{
  "win_length": 400,
  "depths": [3, 6, 6],
  "widths": [128, 160, 192],
  "label_smoothing": 0.2,
  "init": "torch_default",
  "lr": 0.0019,
  "orthogonalizer": "newton_schulz_5",
  "lr_schedule": "cosine"
}
Rows from block 12 of a small sound classifier, named by matrix and row number. Rows with one number belong to one channel. Each number is 500 + 50 x the weight over its row's rms, rounded and kept within 0 to 999. All counts start at 0. Numbers have three digits each.
After each channel's rows are labels from the 100 clips, of 14848, where the channel reaches its highest value: "lies over" is the class under the peak. Only what is clearly more common there than usual is listed. The data: single English command words and digits, spoken by a formant synthesiser in many voices.
# convs0: first width-5 conv (model.blocks.12.convs.0.weight, 192x192x5, each kernel summed), inputs 0-95
# convs1: second width-5 conv (model.blocks.12.convs.1.weight, 192x192x5, transposed, each kernel summed), outputs 0-95

convs0.142:499420564573481479424597478495462512463538476484527548575509448481379516577517486528528476469468602496465513458492535473493485501531308490491474471497479537565560468515497494470461451523430332524566484563417529441548523496528431482559494503512552572459481510518448482453389533537569558520
convs1.142:529540555505569550506448560546544511513520527465495565482503505471442431505517483512514515563546494536529475508578483553497503534504486595504537521456522488514458580452481567475530455516606524542493572480501496560510592547499478486477569518578521451529527377412552543453513481460487530482
lies over: /t/

convs0.136:514553522494441460535530520544505485509493468556571524483550477554420492518488457505594557445537455500526489546506403407518563577438430413466516384419531457456512581530507374531472439547486468525485496426543588516537536493556418572440497446521487517457531556495513518549424502517465602591
convs1.136:542460540498513544509554504515584454434522450519499500453470552527444502468528549483515446501436498516493527479418585592523501547506492489465548549522609474549622507433481470481484480497545517554471463485470438512529397496490575411479504475417481564527561485491510485472484514480494482501
lies over: /p/

convs0.33:489462637520473504610492514508440384417540496370520569492463466502558496545487446526506501490433416527573451567335587572508502503482572456474427499561446455521563510411540468462470461504476480467474550512498448486536527552468502473440490471597525547466505543495497535496547595415466461475
convs1.33:369504530452567523389487506548443513562468552495558482537474537522449508423576532426431501427527439445396501460496463447436506430474532539419542565511476472448421473445469423465478476537454451509491444547545408441412468539528493469491519469473527533471474458431502521409481523576487448501
lies over: /oʊ/

convs0.82:512572503556518532529496514552471477621460507457552451460426516567577456522540470559538417528499470472497625518553603567492504527518504501533530495462479509554444514463493509547440552485508432490542543506431460524549546552409428547474420408562431461446530564566540507607475498525528463489
convs1.82:463445435408535600534523487448591519467608423492526521514596472578460556559518529483527510502507515521502530429445456437501532545496520512491457556395484468467462478495541484464445472506420544543438491569569424505561385476519619591509453572512423527545465435425438499527478516475508495561
lies over: /ə/

convs0.64:519626543490416475456450442475552520446461520575450566440494491490597535487535465561451483504469414520483485517492551412485572523527432508549461439507451559530503459440483552510480458532493414519507558502444644469460505520562523403394513471506531550505547542406480506496572527475542470428
convs1.64:514426520551551435396555545506583493450480525533437444426513420570483525536529451543598509448483556538525507505382581465553522525528378460532503582391421484539547442334533486446497564481456549528496450460431463523498480608461434527527511508501517439403519528437463505466512473441469495552
lies over: /ɑ/

convs0.168:502511505550473575544513469551528630536585445492432509460528387461532516547547529426511540472431506450509474471569487533507525522536460493575492570550411483445397493492497509454472466538454488435470513537462448492494549513601474427536457445556478500451489429475474481508544453505561452410
convs1.168:477470564446543564564534401454477572565492472545464476507375528488483481489574433540403500469521520460324471404571474469440474464562514489508507480501427475477483508512407524462540553495531442523488492492485458520592507456558491431540473470547557557424496455428552481447492489613543487542
lies over: /u/

convs0.130:508544502582578540372502447534559442520462463486467472462460442514484484472499567436469553543500558401502475553479482486535509587506393583513445497496484424470465509539512510526362453488548325450519536569542549502545495481433497516482470405494494566498508536575569558540487505589583509533
convs1.130:526465573527485623607445501493463528561573523505460474489514425458562540519510544498492521442613490454511478453448475545520541551565528543534519560519519542488583482475485468538472384430487425417527557501411480598528533548597421549490563511536549519530585464432487543519513480442526473471
lies over: /ɑ/

convs0.165:443428499594489501469450528442541532456456503584484528467508503528518519618476440495482574549524458556554533598453520473489544529496450493539493400550545449482654496524507546507384495557576471534474531500500489520338539510499447486527484536461504493359495382587536606438470490492448472450
convs1.165:453538529512451506539511483531491439539640555499483605506486496466513449503551498563528588537523486507569565576472429504499490588463563538461518543432494507488586674472639542462516505580483511560524519562511548460557562569514470529570467474619566486628527510470478503459588569574572598527
lies over: /æ/

convs0.38:478382501462410542520503548521508489436521554457571478473463540497480473483526444579445486421462597557545568475522499475503470511454522581556551412464518467445490356529522533530528467469481497513518502528456474528567523495520479544554639480573529479458524474441516519474555502492526513600
convs1.38:541532499481511528478470571425447482364430449502584526527602518482456431513483378538543618504556514494566508602505447511491569475550524351492540499563482430476526459595573418526541542520512572606535500521494471484491479409439569485549425492500548487495466457582557516486460477435530452492
lies over: /eɪ/; /ɔɪ/

convs0.73:537460565595503470509517412524481410513501487494463509433489478508509457513599475531519507475397457562432511489433461563474507498415453511547503509487500484555498544426462498438459488482487410473579478504460643539597514600515446383446405541494380550590422548507520559504530471529528492474
convs1.73:433469544543403412510531517503454495455452487467554454523452543500534525511478465521531526518488401457549512474448497506498530402532580475496476522536458472453373554397574446491499509420463566499463456479539534491420476418429542506539455593458470442403487499504476410487463461446484473462
lies over: /ɛ/

convs0.156:497480491397473537513502534445482510520400507451476496494384459486435455631499561468453474498503438495493495489549473451431525513457400416609558519421524523493514430517509541487555500458568523466514447488411466426507528471498519423516538551572501472414608489533530519590483512572561477464
convs1.156:535536529549427473502394483556525514439488471586467536474506551460521503505561446440558514530543532459585493483441452603424484463463469512342542515578412542491440446380596544514454559510465546554451542459479645513523533488497497483520498544558412443491441475459488478490473493469499489521
lies over: /p/

convs0.125:480426503475546562520534438466503537509487488520489454481472486550472497496384489456534577483481456504469516548514499415489516637510443528536508458427518490460526443538514460541540514502438471497444467589501507411466497475545403508508413493465503533486567448458542613558577530572406478447
convs1.125:449467586514545448490484469441501475485570508465538484420563495461624429507560532521562492552495490490499510527479538546527541550483490462491457424487461480539550480455537490454647474428533540527455533486455521534499525465537349435512508494449495448448456476468510568590552509544549500434
lies over: /k/

convs0.72:464524531415508585489544493510497477545544556504407413472450439533609509475445475518483549420596506540516508547462503379539517490499653502501546470458508465492601497503629482484475540453470471455405534474425521563500513590435564414481507512549491457490439422451495507521445458517507516456
convs1.72:514440441478499548564514497482510504522552468476528564482518611491412503497524565441449478510430463449368503544498492565458372515458334462462475482644497420527608448537420439493499475540534515476548403458547526479520467461534453539524466516503507568582497526625482558568533491568525476556
lies over: /aɪ/

convs0.152:463498526480543561535531459575493516543574515583495497518530437477456509563569486452507531512570412552439481441612431443469481529480442473504532474444413508432479440494462512568415460484506494448500485612493475566441524534580455505486585430582456537498483454516576529558489477522439496485
convs1.152:567532456451539495642526388464526452557517535549620463468468583513456503434547604468464507482553530602579397505523457433517481504493513544518465504498482554440425521469439564574483434523525420528526571478447437542499476486556501558525554449592466457432435414481403476531476499551483513605
lies over: /l/; /ɹ/

convs0.14:450553555477606510485555506532456521530537508457476509496467512461489415496449484540558495472545526464541538461530482469489489503474439534485478495500563514439571511527579486487362522516534440538587475474454511553492466552489369503498610532516484497540462442477532504548518496540416517551
convs1.14:507521480457487583462568551546533449532512530487416509404465492518458567536510519545574452473523544547538535601548612507545515576493518553514427506523577520527504465478493539468501450468606508525494535562606515522457469438476518572447524425548422543526432524444513604513525575530494496476
lies over: /oʊ/

convs0.57:494506512535502519475544379492539506490527396509494445579460584513454500391504386358486559605451467534443464541500540466489535539522459528430518478512525449517454539487460462583389475494525505533567508545562471525528557525567465519482495511457571519436461498428541456531538502476480474472
convs1.57:534555485479485587555510583529448552519571455585468533548482533595483477589507557536510443417514504546503423611513521480495486568550510585573638647478534540506524536511537614446531539518536509485458544504458499472543432556541527609522553483450493502539573582482459442582543480544547455484
lies over: /t/

convs0.148:513453527484522504501551464515463528564499434549454460455476458537537356459454461522563561441511475443506463430510509534400458520550525437468509494529505495546497619538435525517540426528486447575490542469510421482613562480513449373502512461593394531568489416498451511509458451531537509519
convs1.148:546608491534448526533494434550571499467469453381487549510475517528456566580533476585501427580472418503547414530459578459551476506454373372524602539507527394559455473318520443486455534504567530587540436550453497588519510516483511576483450493509489526415446548498542440477513483540474565526
lies over: /ɛ/

convs0.67:498426537506491526477487426502466481518425468509490489433413469495537460484561490529504576482560504589504561489424485520442481415539415410481429541550527483483692420510551457513401497515490485489585476506498511479532527466545422467456524489509527487489501383488507515471464453545473500488
convs1.67:484517461514526648562533476539523542557594522514535507535597506497521497496476536537530492492488511477500496412462426464557552499461553536519561545444481536472439504471487589482531487512437437503462494554424463537582504516562435519495441491528489454509476426486506445530487459547425540554
lies over: /æ/

convs0.150:518429546513485578589484491491520572582455523398553511563516556510513512530460455441426607459533444486489537529476543596556438516423542421549539490571517361564554473448475525461419515444513490563444430478549517525460483523414575500520463539546422535574487452555498583569451485540498521483
convs1.150:457515490499550531450558524538510491517508470565405411528561405567506512547565479453491501564458539540473436442472528458482549428498606547491442519391490609431480482552520548542475494439553469506361590525435463511520457536604460479486499471567508452420436417340402454525503519428474522525
lies over: /ɝ/

convs0.177:499454529477437520450490470564547445425499457502350480445508402534502509579546427604426511470454546404475507546606466448424528493482387513576514546527460487480546502536499521495526506460499573489395525532403478615512493493534486460496483488534537498405428439538503563480526533460673445502
convs1.177:589476387519345410544560428404538539486526445505468506531556536531524508490481484382554491494361542536507473627434564495494430611480489487472489517534499463485447501468436521435493514522524495446563475430549516405488477429435528549486492571449611541542564485472540469457504466536504536473
lies over: /aɪ/

convs0.108:478482497527506464531492550521568509494509469548438490494507519523394471431450460448503568598520549401521531534590482471512479559579461495482523503545531523500514497481471514474479420623585387486516584532430485494481480469524380497491521470445525488502467475412545480421516549517543589459
convs1.108:506562547503522547579478610500566538543545512514446576535485444557519523526567585516521555503539523509506526533509452568526550600490544540472434530532528558574603530494596562522520523398515529520499535563558545570553526568517535531542539515599560548560569524507545519555509511470505507528
lies over: /æ/

convs0.89:512420542471413498523436449490515501421459474438541560437494474463577430509565474546442484486512466528487533532444524550400464519461569466434452499550477476563623496479536488529476426507445497499495474440401503475536542506541512458406528601526456527571559436590514531506553491532582504459
convs1.89:474501533519490478470521551430431503484410417481429357535497520543438430587377447515549513487538513499487421439481442403579504549473508466576411415386467530483393446539514547557474566495492463514436557514538454494543446550494521527478512450555472480449475464426512515484475490532414464573
lies over: /ɑ/

convs0.175:566450464547482524420480560522487501435436477525559418502553480459334482580554494535481553531475517480474441480532479540459507440438509531486495526440415556430519510505539569530473458499459467428494588559422481551480509515451410552538479474525470445511417490440498674484431489434482523496
convs1.175:534547576534518591464493435459589547552550512478464482505522470470594519434434516507465441481512556486459503509468536459375508540434489466497450535458407461472483523462440514401556535531431559514360462486509563496611502455472610463559491536417496474459415570535425579528643503543504437502
lies over: /ɔ/; /ɑ/